Weights of a small segmentation model: encoder patch size [8, 8], trained on close-ups of made-up surfaces with and without defects.
Rows from block 3 of the encoder of a small segmentation model, named by matrix and row number. Rows with one number within an expert belong to one neuron, the router's apart. Each number is 128 + 24 x the weight over its row's rms, rounded and kept within 0 to 255. All counts start at 0. After the name is the row's rms in percent of the matrix's.
After each expert's rows are labels from the 100 images, of 14848, where the router gives the expert most weight on average: "colour at peak" is the nearest of a few named colours to the mean colour under the peak. Only what is clearly more common there than usual is listed. The data: close-ups of made-up surfaces with and without defects. In brackets: how many of the 100.
# router: router (encoder.blocks.3.mlp.router.weight, 8x128), inputs 0-42
# up: expert up (encoder.blocks.3.mlp.up, 8x64x128), inputs 0-42
# down: expert down (encoder.blocks.3.mlp.down, 8x128x64, transposed), outputs 0-42

# expert 3
router.3 107 [124  90 121 138  94 146 142 124  83  95 131 113 130 143 147 116 122 153 136 114 110 126 105 133 124 116  89  75 129 120 122 138 169 114 128 148 138 140 139 119 139 172 152]
up.0 039 [115 130 112 120 133 121 127 150 172 144 151 106 159 136 133 150 129 141 151 156 107 162 109 127  94 125 126  98 156 153 119 117 198 147 147 145 121 103 107 112 128 131 119]
down.0 037 [134 117 153 108 105 100 133 142 134 122 143 153 115  89 101 100 111 135 135 131 119 142 119 107 166 121 127 142 111 123 120 111 106 124 130 137 120 128  76 182 121 113 111]
up.1 111 [135 128 134 139 141 155 108 170 156 175 115 153 173 108  80 122 124 130 130 126  73 124 112 135  68  96 147 126  77 139 183 134 120 130 130 152 128 127 109  96 153 133 130]
down.1 141 [125 124 142 141 125 144  78 124  91 121  66 133 194 134 121 128 145 139 128 137 147 134 122 137 139 110 123 151 120 136 175 123 139 115  48 135 128 128 137 109 109 134 116]
up.2 048 [136 106 130 122 127 150 125 111 143  73  76  88 140 146 139 123 122 109  58 161 140 137 142 110 119 157 112 116 126 123  90 206 141  93 143 104 127 153 150 120 121 115 153]
down.2 057 [119 137 126  99 123 126 146 115 100 124 144 127 101 129 127 140 123 155 119 119 125 137 130 112 107 141 112  96 121 147 129 161 104 133 158 131 142 190 126 102 152 113 145]
up.3 057 [110 130 134 138 122  89 138 101 132 112 146 108 116 130 151 123 179 181 174 109 136 154 146  99 142 155 120 161 132 149 111 129 121 139 134 122 122 112 138 174  82 120  90]
down.3 059 [114 122 118 106 129 141 138 149 105 149 162 136 113 102 133 125  95  94 107 125 139 124 133 135 108 156 113 102 119 128 113 146 137 139 157 137 138 130 141 109 156 100 103]
up.4 069 [161 135 189 144 128 162 161 109  90  77 149 134 105 154 155 134 115 121  87 132 171 154 158 151 156 148  97 121 147 143  84 127 118 101 134 108 114 124 124 149 110 126 121]
down.4 069 [127 140 107 130 151 118 138 137 144 136 136 123  95 145 129 117 113 133 104 137  92 139 141 128  91 172 113 109 131 122 119 191 141 143 148 130 103 144 140  91 150 100 138]
up.5 180 [137 156 137 127 123 146 135 161 121 136 116 106 170  87  91 123 121 126 114 112  75 118  99 153  96 109 161  96  66 129 179 132 159 167 140 130 146 121 118 104 168 119 120]
down.5 150 [120 128 143 138 111 133  86 124  74 125  68 140 199 121 132 136 143 150 136 132 139 131 121 135 146 123 117 152 120 133 176 126 140 117  34 135 115 134 139 109  87 125 120]
up.6 158 [134 152 129 133 143 149 126 162 133 159 112 116 175  92  69 128 118 118 118 117  88 110  98 139  89  96 166  88  74 123 184 133 146 151 130 126 133 143 126  96 164 140 125]
down.6 155 [122 122 140 142 119 139  87 120  79 125  74 129 201 120 132 135 137 145 124 134 148 122 117 137 151 120 128 152 119 135 184 131 151 122  36 123 127 128 135 115  91 134 114]
up.7 093 [ 82 106 117 117 117 135 109 110  86 121 107 132 146 122 134 146 190 133  86 135 123  94 112 127 164 113 114 109 119 125 115 137 129 148 173 152 146 106 104 157 128  72 140]
down.7 113 [104 148 142 110 123 124 137 109  56 100 107 126 127 138 143 133 122 123 110 126 124 128 135 142  68 150 131  99 107 142 136 132 138 154 110 116 134 183 140  95 131 119 132]
colour at peak: grey (92)

# expert 6
router.6 209 [147 156 101 136 150  97  97 113 163 165 117 138  98 118 151 103 100 109 176 119 134 111 144 103 150 111 125 166 139 132 104 121 153 116  98 104 151 175 144 150 122  74 154]
up.0 070 [ 89 132 118 136 127 123 153 183 136 140 143 145 168 109 134 146 154 117  91 119 126 103 118 133 134  88 111  60 131 132 119  96 111 110 144 142 156 151 107 124 125 113 119]
down.0 066 [153 116 161 126 121 148 116  89  86  91 137 116  79 111 118 120 116 157 133 115 169 111 134 136 104 154 127 200 141 133 124 145 122 116 110 105 141 128 128 120 115 141 114]
up.1 087 [ 71  90 122 155 159 122 132 135 103 152 108 112 131 161 130 118 140 121 141 155 156 180 155 155 173 136 146 114 167 148 117 145  79 104 104 143 132  63 124 105 141 113 112]
down.1 074 [ 98 124 120  59 151 136  77 131  44 145 154 140 146 146 129 110 122 148 109 151 140 128 107 118  94 124 125 133 125 123 128 138 128 154 101 144 132 119 113 134 136  91 133]
up.2 124 [158 155 128 137 141 133  94 127 103 152 146 145 157  95  81 137 110 111 116 121 116 127  84 180 138 137 156 134 101 124 140 130 191 143 117  98 129 131 156 119 146 135 166]
down.2 140 [175 129 140 132 134 107  80 137  78 107 112 130 125 131 111 152 122 113  97 128 135 137 137 127  82 125 136 144 122 126 119 132 116 139 116 129 144 144 149 130  89 133 117]
up.3 162 [140 168 131 135 138 122 110 163 139 146 130 108 161 112  86 122 112 117 134 115  88 100 115 167 105 112 168 114  85 116 185 133 125 148 132 118 144 129 109  87 165 128 115]
down.3 166 [159 132 122 127 134 103  83 118 102 125 122 124 128 156 123 134 124 112 112 126 130 129 139 116  80 118 119 137 108 131 111 133 123 133 117 124 141 141 126 137  89 148 129]
up.4 076 [ 61 121 123 113 123 106 136  94 138 107 130  78 116 124 130 122 136 191 166 134 117 160 138 121 123 153 125 181 123 139 137 128 157 122 131 113 132  44 112 145 135 103  95]
down.4 093 [131 111 115  68 107 136  90 120  34 134 129 132 131 187 141 134 130 146 119 127 125 108 124 138  98 121 118 146 117 116 146 172 112 116  98 128 116  95 109 151 109 126 147]
up.5 136 [116 116 132  99 103 130 117 147 100  98 129 149 145 115 133 160 188 146 125 124  90 123  94  94 111 131 100 162 107 116 132 195 124 164 166 183 121 109 148 166 140  82 137]
down.5 131 [145 136 142  94 135 144  67 136  61 136 131 131 158 167 123 121 117 112 103 140 121 100 118 106  79 109 144 147 119 125 148 143 116 118  96 129 107 129 118 128 107 152 119]
up.6 090 [101 129 123 124 114 115 165 117 109  99 107 129 126 154 176 160 176 127 132 128 131 125 146 120 155 171 113 136 128 114 118 134 124 117 148 131 130  99 122 147 112  83 117]
down.6 109 [111 103 116  68 139 135  97 137  42 138 129 136 128 150 138 122 114 135 117 139 156 106  86 131 101 112 154 139 130 125 147 146 125 125  78 137 108 116 130 121 113 124 136]
up.7 052 [121  48  95 111 120 126  80 121 102 135 135 135 110 126 122 125 137 134 141 130 123 100 123 102 161 121  87 192 137 131 103 128 123 132 142 131 105  92 120 133 105  95 116]
down.7 055 [103 132 118  94 138 157 108  99  86 142 126 128 149 129 136 121 123 137  92 143 104 121  84 136 124 121 112 156 148 129 121 167 146  99 101 116 102  93 115 128 135 136 127]
colour at peak: brown (62)

# expert 7
router.7 069 [149 148 120 141 130 141 163 161 125  75 120 119 135 127 107 147 142 125  55 130 119 164 124 151 122 131 164 139 136 126 130  98 109 113 119 123 124 132  82  95 134 155  93]
up.0 132 [106 172 136 125 137 140 137 181 121 172 134  82 177 109  81 136 118 134 126 107 102 103 116 166  95 114 152  78  91 116 155 121 136 115 142 137 144 136  92 113 165 128 141]
down.0 122 [121 134 131 120 128 106 101 116 128  73 129 129 201 167 136 130 109 125 123 122 149 126 138 135 157 140 120 135 119 131 111 117 117 122  20 134 124 136 111 132  97 143 112]
up.1 127 [142 148 137 122 117  76 153  92  97 100 142 122 131 131 155 156 146 150 134 106 136  76 136 127 160 193 100 156 133 123 108 143 137 127 124 123 165 134 148 191 124  91 155]
down.1 123 [117 118 100 127 135 143 123 115 179 156 119 126 123 134 123 132 135 115 159 124 130 108 116 132 106 131 161 130 130 128 173 144 127 130 152 114 104 119 127 126 154 117 134]
up.2 073 [ 97 119 136 164 170  88 143 152  99 119 163 164 112 145 126 151 139 153  81 109 132  68 147 124 139 147 127  95 161 110  98 117 100 117 118 142 169 103 177 142 135 115 161]
down.2 079 [123 132  79 138 156 139 134 106 190 150 106 122 140 157 119 127 133 110 167 111 107 119 156 135  97 145 157 119 114 140 154 136 132 120 156 132 111 131 117 127 167 120 120]
up.3 059 [ 87 147  93 127 115 120 115 127 112 132 109 162 131 136 124 103 134 119 116 140 144 132 133 124 127 112 113  62 143 127 110 130 114  92 130 121 114 164 112 136 125 114 121]
down.3 063 [119 151 112 122 128 130 110 119  85  88 131 131 166 158 147  99 108 137 102 135 119 139 130 131 163 142  98 104 104 132  85 141 123 110  34 126 128 120 113 140 112 152 128]
up.4 089 [137 118 136 135 108 124 192 123 133 160 129  94 138 134 147 129 116 132 173 126 142 143 188 134 124 141 121 184 148 119 131 145 107 159 105 109 139 133 124 139  76 145  94]
down.4 064 [122 135  98 127  88 144 122 124  92 113 112 130 184 146 158 116 103 114 103 129 122 142 103 165 168 151 110 119 130 141 102 130 138 139 110 110 155 104 119 138 137 132 101]
up.5 078 [114 105  97 142 134 108 133 121  94 162 133 147 132 153 132 143 148 169 172 125 149 145 189 107 112 130 109 138 154 143 112 162 149 158  78 129 126  99 122 167 113 144 141]
down.5 071 [149 138  96 168 122 114 166 142 128 144 136 107 117 134 132 151 120 154 149 143 125 140 139 160 132 152 124  85 108 122 138 142 115 126 182 112 134 135 125 128 188 127 142]
up.6 088 [157 148 142 156 140 185  86  88 114  96 117 124  99 121 148 131 138  95  79 127 145 108 108 130 126 127 135 102 118 127 140  77 113 119 164 123 102 159 133 109 141 134 121]
down.6 065 [137 147 138  82 149 145 100  78 139 131 142 152 136 133 106 152 154  92 137 141 125 140  88 104 135  87  88 118 169 124 113 139 117  87 115 105 115 153 126 138 119 164 191]
up.7 108 [100 150 132 112 117 102 156 108  95  97 124 142 122 134 164 142 170 159 168 142 130 133 132  79 131 145  77 181 129 139 101 180 133 136 146 145 114  88 138 177 104 100 117]
down.7 125 [123 125 102 119 116 130 146 122 163 141  97 135 115 136 131 135 131 131 168 132 138 126 124 112  86 144 128 124 128 124 156 160 104 144 143 129 120  90 143 144 137 120 134]
colour at peak: grey (87)

# expert 0
router.0 060 [144 106 133 100 107 122 141 148  91 139 148 127 163 141 122 140 141 145 106 133 127 141 139 138 108 161 133  95  99 120 163 172 131 168 148 177 115  80 121 106 132 130 154]
up.0 072 [ 75  89 101 112 138 129 124 149 114 159 127 112 145 154  92 135 143 127 135 125 148 138 134  99 134 114 160 128 133 113 128 136 142 124  87 138 107  75 128 150 142 138 150]
down.0 063 [ 96 130 145 125 165 110 109 104 110 130 131 139 124 102 127 120 124 145 152 118 154 131 129 134 112 118 145 145 132 122  89 148 150  94 113 147 144 116 140  60 133 128 114]
up.1 073 [177 174 135 139 106 122 138 130 102 122 104 121 138 142 187 119 115 123  97 123 129 147 135 161 133 150 109 150 151 129 113 132 157 175 120 104 157 111 153 137 109 101 108]
down.1 060 [138 124 101 124  87  78 153 136 103  92  75 131 140 149 127 134 152 115 142 112 108 181 100 120 136 146 122 132 137 122 134 145  78 176 107 139 152 124 117 211  74 141 142]
up.2 142 [101 118 122 109 119 116 110 108 108 127 146 129 138 156 144 151 177 169 106 126 131 143 128  76 146 158 102 132 128 134  92 197 139 126 149 173 139 106 166 160 110  85 159]
down.2 163 [108 124 123 133 119 104  97 119 105 135 109 128  80 119 135 119 149 106 134 124 142 122 118 126 163 132 122 131 117 134 115 127 111 131  77 141 137 117 142 141 137 116 127]
up.3 105 [146 138 156 146 141 170 122 129 159 111 131 143 125 110 111  89  83 122 101 158 113 155 139 141  88  97 128  73 105 143 155 127 158 154 140 103  90 137 130  85 119 148 118]
down.3 120 [112 137 107 118 115 129 149 104  56 104 104 124 161 169 144 130 120 128 143 124 122 117 118 135 137 146 127 159 115 126 129 125 150 124  14 122 118 100 121 129 134 139 167]
up.4 151 [108 112 126 115 117 100 149 115 105 100 158 137 145 143 168 164 189 167 129 106 123 101 133 110 137 154 103 141 129 119 114 170 124 121 132 164 144 132 161 177 125 106 160]
down.4 135 [118 133 122 140 128  99  92 118  99 125  96 126  82 122 122 120 155 103 138 122 148 130 118 129 183 132 125 113 104 134 101 113 100 133  78 119 137 102 127 141 141 115 127]
up.5 069 [ 94 125 159 105 122 138 109 150 130 126 147 114 121 128 133 124 141 125 139 129 133 121 159 141  91 114 145 112 122 136 139 125 125 181 167 109 134 160 114 115 115 136 137]
down.5 082 [118 147 122 123 100 100 147 111  64 115 111 114 164 144 120 130 127 134 138 138 106 131 108 149 148 156 148 154 105 120 118 120 121 136   6 113 122 110 116 150 108 175 130]
up.6 201 [139 130 142 116 120 169 123 151 144 122 115 108 184  89  71 129 109 137 123 132  79 132 100 145  90 117 148 109  73 134 187 129 177 159 140 126 128 111 129 113 146 129 129]
down.6 166 [113 131 120 126 116 117 143 117  66 103 109 128 160 149 136 128 122 129 143 127 140 124 128 143 134 142 128 178 117 127 130 110 151 121  15 126 120 117 125 119 110 139 145]
up.7 185 [142 132 136 114 130 152 137 169 129 138 131  99 181  95  56 134 114 139 133 127  83 132  98 155  99 114 153 111  77 142 184 135 165 157 151 132 134 120 129 109 153 124 124]
down.7 156 [110 128 123 119 111 117 151 111  64 103 106 124 162 145 139 133 121 123 148 126 135 126 131 139 135 143 126 167 119 127 138 121 147 116  18 129 123 120 124 115 109 140 148]
colour at peak: grey (93)

# expert 4
router.4 063 [139 119 162 114 137 136 145 121 115 136 116 126 141  92  86 163 166 129 123 137 123 111 124  82 100 135 122  94 124 128 145 125 152 152 150 158 129 100 116 111 129 175 107]
up.0 089 [161  99 135 125 112 161 118 111 104  74 108 147  92 135 168 135 155 106 105 116 138 115 118 128 136 159 147 115 134 126  96 144  64 115 160  87 137 115 134 123 108 153 114]
down.0 109 [111 129 120 141 133 137 113 108 140 121 114 117  79 100 135 131 127 121 137 121 105 131 116 153 124 139 112 140 108 132 205 144 127 142 171 136 129 135 166 132  82 115 129]
up.1 073 [108 112 165 141  94 121  76 101 134 120  96 136 119 104 158 116 137 128 114 120 129 150 114  86 115 104 112  71 111 144 129 149 108 153 167 150 152 109 137 112 145 111  90]
down.1 071 [118 114 106 188 129 114 180  98 150 105  90 153  95 127 138 147 125 125 135 137 129 162  97 152 167 173 127 118  82 147 219  98 126 107 152 132 101 133 158 142 115 101 175]
up.2 056 [128 130 129 120 142 112 105 157 115 158  98 129 116 161 167 118 131 134  74 134 128 162 128 149 144 115 130 116 153 125 132 145 125 129 170 109 126 140 116  92 122 102 166]
down.2 052 [122  78 125 147 106 163 128  92 144 103 142  91  84 111 166 139 123 112 153 123 132 139  96 122 150 119 118 135 125 134 149 133 100 122 135  94 131 167 147 164 175 129 148]
up.3 153 [157 143 138 146 136 133 142 149 105 135 114 109 171  95 103 132 111 117  93 136 111 133 110 156  93 136 153 123  95 131 158 139 152 152 115 105 127 118 140 119 145 147 145]
down.3 142 [106 133 123 137 112 115 219  91 108  91  68 130 114 155 120 119 123 127 113 132 164 136 100 111 149 113 117 145 102 115 161 107 141 110  88 134 141 132 134 115  98 124 147]
up.4 092 [ 96 106 142 112  89  87 112 144 139 119 100 125 173 105 134 121 145 118 136 133 103 162  98  75  92  96 101 118 107 139 145 154 130 161 168 167 119 103  97 131 134 133 106]
down.4 084 [127 112 117 141 108 103 200  89 120  86  89 150 125 154 137 135 124 123 137 140 168 157  98 121 195 183 102 113 105 128 180 113 152  87  94 125 114 134 145 136 139 105 183]
up.5 072 [ 88 132 100 133 150  74 119 124 144 140 130 143 125 146 135 145 138 135 149 124 144 149 143 103 122 120 112 131 153 136 134 129  79 103 127 146 135 160 110 144 138 122 109]
down.5 066 [142  92 132 132 138 133  99 156 136 123 149 134  92 102 155 137 114 120 157 106  97 132 110 137 147 140  86 102 150 125 177 150  84 132 168 112 118 110 140 152 152 123 145]
up.6 074 [131 130 135 120 119 136 128 103 134 115 102 172  81 117 159 116 124 125  97 113 143 111 140 148 130 119 125 114 146 138 131  98 102 170 146  93 149 104 118 123 133 156 120]
down.6 069 [134 163 115 133 111 129 132 151  78 147 153 123 176 136 157 135 123 121  91 144 106 109 139 116 116  83 114 142 117 133 124 143  95 131 123 134 145 137 123 186 139  93 129]
up.7 071 [115 147 119 103 147 107 110 144 131 121 179  81 109 141 111 133 106 116 188 140  97 133 114 133 116 126 133 126 112 106 138  75 137 161 118 153 110 136 143 135 136 112 105]
down.7 074 [131 157 128 151 107 135 210 130 131  89 108 129 127 140 127 133 144 149 112 125 170 133 126 137 142 137 125 127 149 130 129 123 112 138  91 126 126  95 126 115 111 124 166]
colour at peak: grey (70)

# expert 1
router.1 052 [127 119 143 118  89 144 146 155  95 118 134 132 185 141 120 122 147 147  90 126 121 150 136 138 109 140 131 106  88 125 178 173 105 141 145 174 108  98  99  98 134 129 120]
up.0 164 [131 140 151 148 107 155 124 154 150 120  99 144 145  71 110 113 122 109 128 134  92 124 102 133  79  77 146 109  81 134 202 125 132 147 136 122 115 130 116 106 153 138 109]
down.0 148 [120 126 124 120 126 122  71 100 245 121  96 130 108 168 127 146 126 137 167 134 150 129  86 127  65 126 109 137 115 133 139 153 133 119 228 125 130 137 109 122  89 126 125]
up.1 058 [118 122 143  89 110 110 149 117  84 141 148  97 155 142 145 164 149 168 141 112 136 141 126  98 175 155 111 139 140 128 121 159 134 102 122 128 129 141 130 139 158  80 144]
down.1 085 [141 129 129 156 117 102 144 125  63 121 117 128 143 101 139 118 125 107 102 111  93 117 165 109 109 117 120 140 136 127 156 136 154 167 130 139 132 129 153 124 117 147 136]
up.2 090 [102 154 145 111 113  65 156 106 145 130 158  76 142 179 151 139 141 148 192 106 134 113 144 114 117 157  92 140 142 122 108 136 113  85 135 143 149 133 121 159 130 122 122]
down.2 068 [133 140 136 134 107 104 160 102  99 116 115 152 151 111 147 126 104 128 112 129  83 114 174 119  64 122 146 153 118 128 197 172 187 168 117 131 135 148 159 125 117 129 100]
up.3 093 [ 88 161 146 134 132  68 166 127 148 125 151  98 134 169 156 149 145 165 182 114 129 103 147  85 105 124  97 138 138 126 136 142 102 107 156 148 152 117 121 160 124 115 113]
down.3 070 [124 127 145 154 126 116 151 103  89 139 114 132 146  82 140 117 110 118  81 124  57 128 196 101  87 111 153 142  97 128 168 171 149 148  80 135 128 143 188 158 119 132 134]
up.4 060 [121  63 108 128 138 140 117 148  95 143 165 148 133 122 121 136 128 151 133 141 160 140 112 117 174 170 124 126 166 135 113 115 154 110 120 136 158 109  91  98 135 106 136]
down.4 076 [134 123 127 147 113 126 160 169  34 153 155 111 137 122 140 127 155  98  96 129 100 147 139 116 149 135 168 108 123 109 127 151 139 130  92 145 131 142 142 137 135 123 137]
up.5 068 [169 127 157 133 123 151 102 153 126 158 124 151 134  96 105 116 108 107 176 133  89 149  88 174 105 129 143 103  82 132 171 115 109 139 142  88 106 152 146  92 150 137 122]
down.5 103 [115 126 118 125 115 113  76 114 245 119 101 127 115 165 118 140 132 137 166 128 166 128  73 128  76 117  98 132 113 135 162 148 133 123 209 133 129 141  98 120  84 136 118]
up.6 083 [ 86 188 138 157 133  94 143 102 148 103 139  85 156 168 123 136 129 167 172 118 155 150 159 118 112 122 136 107 137 137 118 160 149 102 143 129 109 123 153 119 124 134 105]
down.6 063 [157 133 134 136 130 129 170  88  84 124 154 132 132  90 144  93 127 141 130 123  93 119 184 131  89 113 125 158 127 153 139 141 121 108  82 129 105 157 152 131 164 155 116]
up.7 072 [125 166 147 126 117  89 181  91 114 124 143  74 119 133  90 158 153 149 161  99 133 113 130 134 117 159 118  98 121 125 136 106 115 134 125 155 142 128 114 142 129 134 119]
down.7 057 [151 109 158 112 125 103 131  84 153 111 124 115 115  94 125  96 116 146 183 155 140 121 120 157  95 104  73 119 125 150 120 180 125 134 185 119 154 131 122 136 126 119  88]
colour at peak: grey (88)

# expert 5
router.5 070 [114 105 135 121 138 150 104 128 118 108 130 130 144 122  95 175 138 116  96 140 131 123 139 177 116 143 149 117 123 131 148 138 102 153 150 135 132  68  89 117 126 122 113]
up.0 069 [ 91  70 128  89 111  94 188 150 103 114 139 140 133 145 145 136 208 158 142 129 131 132 128 111 119 110 124 104 127 124 111 109 130  95 168 141 151 102 113 171 118 107 128]
down.0 070 [ 99 115 143 123 126 121 115  92  59 107 121 130 141 115 125 139 128 137 107 135 130 123 128 136  81 137 124 124 105 134  46  85 126 140  95 119 145 143 110 153 152 111 131]
up.1 086 [ 96 130 141 154 104 157 107  83 114  86  86 133  99 124 134 113 165 114 105 112 138  69 112 135 150 146 156 156 124 137 124 124 125 115 144 129 197 139 146 150 112 128 101]
down.1 063 [161 112  99 130 128 110 110 156  63 158 155 123 173  95 135 148  90 142 123 122  90 127 144 131 137 153 119 112 139  99 123 126  83 134 116 126 135 110 129 113 158 127 146]
up.2 067 [110  98 154 128 111 130 150 121 103 114 137 109 112 149 142 146 159 127 157 119 126 125 136 133 120 155 134 149 139 129 103  69 133 112 147  84 128 107 119 143 111 154  92]
down.2 056 [124 122 126  76 113 121 121 126  89  98 128 140 156 119 147 139  79 142 107 120 136 142 131 126  92 143 120 175  94 139 111 132 103 164 156 148 158 154 140 153 128  92 145]
up.3 144 [162 148 120 131 132 136 125 182 132 173 103 128 163 110  85 122 107 117 147 104  95 124 122 165 123 116 163 145 106 124 153 121 146 133 108 123 133 150 124  96 143 150 135]
down.3 134 [134 135 121 102 113 131 124 109 255 108 126 133 136 144 141 128 119 128 123 128 115 135 153 135 164 133 131 184 123 143 111 118 142 118 100 123 142 144 145 118 135 154 141]
up.4 082 [123 120 114 136 123 100 179  89  81 112 126 102 115 144 150 155 166 124 133 114 150 129 138 135 163 169 144 142 142 120  86 120  75 124 130 159 142 135 103 130 122  96 115]
down.4 096 [ 88 114 126 120 167 129  96 109  30 123 144 119 113 139 110 128  98 140 127 133 128 132 129 120  78 117 139 111  99 121  84 135 124 130 116 109 137 133 122 131 159 134 128]
up.5 082 [ 69  53 135 106 130 114 101 139 119  91 137 156 100 125 105 129 147 134 113 148 148 124 126 106 117 145 120 147 154 144 116 122 122 141 154 141 123  64 124 139 122 116 120]
down.5 075 [111 113 100 112 114 113 136 137  76 134  89 129 157 108 141 117 136 139 118 149 103 110 113 100  87  95 121 118 101 136 115  88  49 124 119 141 121 131 113 136 116 103 124]
up.6 060 [135 107 123 155 134 113 178 154 148 175 113 147 130 156 155 114 132 119 164 125 142 162 184 120 114  82 108 116 154 136 141  83  99  89 116 131 123 164 114 114 104 131 120]
down.6 047 [ 76 131 167  66 122 126 135 134 127  98 102 135 103 160 156 147  98 151 126 131 150 105 176 124 113  86 143 137 155 145 107 122 133  95 103 125 110 180 138 109 130 146 118]
up.7 082 [128 119 108 112 119  89 165 119  87 133 131  99 124 134 162 152 166 131 150 132 147 134 137 126 179 158 131 144 155 116  73  95  54 136 133 134 143 136 101 140 139 104 125]
down.7 101 [ 59 115 144 144 153 140 111  91  16 134 135 127 108 128 114 127 116 131 141 124 141 135 138 125  73 104 129 121  95 134  77 126 133 107 110 128 115 137 125 131 126 132 131]
colour at peak: grey (81)

# expert 2
router.2 071 [ 91 138 165 143 112 143 121 127 144 130 120  93 133 120 120 129 136 123 101 139 129  90 106 158 117 123 123 154 128 128 131 109  80 116 161 135  97 117 175 149 129 164  85]
up.0 055 [101 123 120 106 128 127 126 140 103 149 141 107 140 146 125 136 129 166 160 150 129 164 124  99 132 147 116 123 152 131 125 129 143 139 128 140 124 103 164 137 125 120 140]
down.0 051 [133 156 170 158 137 138 141  97 138  81 170  91 167 153 133 160 154 116 105 127  86  64 142 148 111 136 136 124 145  98 127 123 122  95 157 130 151 123 126 147 145 151 149]
up.1 053 [126 121 120 163 124 129 185  91 119 139 111 136 131 140 130 168 142 138 137 118 134 103 130 131 152 139 129 157 154 120 124 132 125 127 109 129 126 138 170 172 129 121 192]
down.1 055 [158 128 149 204 159 114 101  93 148 119 136 108 127 118 147 132 122  84 123 133 132 148 147 104 134 153 155 121 138 118 120 136 166 154  87 124 143  67 141  65 158 100 115]
up.2 072 [145 120 118 120 112 122 109  93 101  93 130 121 143  96 114 150 145 118  95 108 136 105  96 142 153 157 127 154 108 113 136 132 146 181 152 156 183 132 153 171 133 108 122]
down.2 096 [122 129 112 133 127 123 147  86 223 137 102 130 104 145 133 142 120 110 150 129 135 141 120 123 137 108 133 136 128 129 132 171  88 148 130 140 119 123 137 121 131 120 165]
up.3 086 [128 181 111 131 145 112 187 116  96 131 142 140 136 159 132 135 135 166 115  82 132  95 140 121  97 122  83  78 132 120 116  86 121 123 117 135 132 168 139 195 134 153 169]
down.3 086 [155 143  96 152 110 139 163  69 217 135 107 141 108 155 148 129 106 102 125 133 129 108 153 144 111 142 126 137 115 134 134  90 112 143 123 105 110  90 167 109 156  90 121]
up.4 055 [144 155 131 105 119 110 171 111  76  83 130 106 160 123 115 124 135  94 126 131 111 152  96 123 134 129 125 144 128 155 121 203 105 170 152 144 114  85 143 166 119 135 148]
down.4 056 [118 132 137 175 131 123 126  84 181  89 122 120 106 157 146 110 121 107 101 137 135 147 132 144 144 109  95 106 136 130 150 151 156 146 128 129 148  87 170  86 140  97 190]
up.5 079 [125 148 123 131 141  89 156  95  76 127 133 147 117 138 126 138 126 132 109 120 131 118 124 119 125 137 104 124 153 131  91 103 160 145  99 130 132 126 149 168  90 128 164]
down.5 078 [155 105 121 195 137 128 123  56 182 130 101 129  95 134 128 139 108  81  95 147 117 152 157 141 104 135 123 122 104 146 121 115  99 128 128 107 138  78 167  87 161  93 135]
up.6 057 [113 115 130 114 132 125 170  77 129 104 134 174  99 136 147 132  99 122 162 138 101 138 114  99 128 130 121 139 140 117 110 158  89 114 133 137 118 115 146 162 126 101 141]
down.6 068 [113 104 125 161 131 161 107 106 103 108 118 110 164 132 118 150 134 151  96 124 173 131 143 113 129 118 113 160 169  97 113 153  95 110 133 137 145 107 170  64 166 104 147]
up.7 047 [ 81 141 103 139 125 130 172 141 126 154 113 138 167 161  86 130 145 169 153 135 138  99 112 139 120  77 116  49 126 131 105 113 151 164 140 140 117 126  56 126 141 156 144]
down.7 043 [116 128  91 124 151 126  96  93 153 127 163 101 143 119 137 136 106  93  85 126 134 111 165 165 132 153 158 175 144 131 128 123 164 143 104 128 132  86 153  88 154 131 167]
colour at peak: grey (94)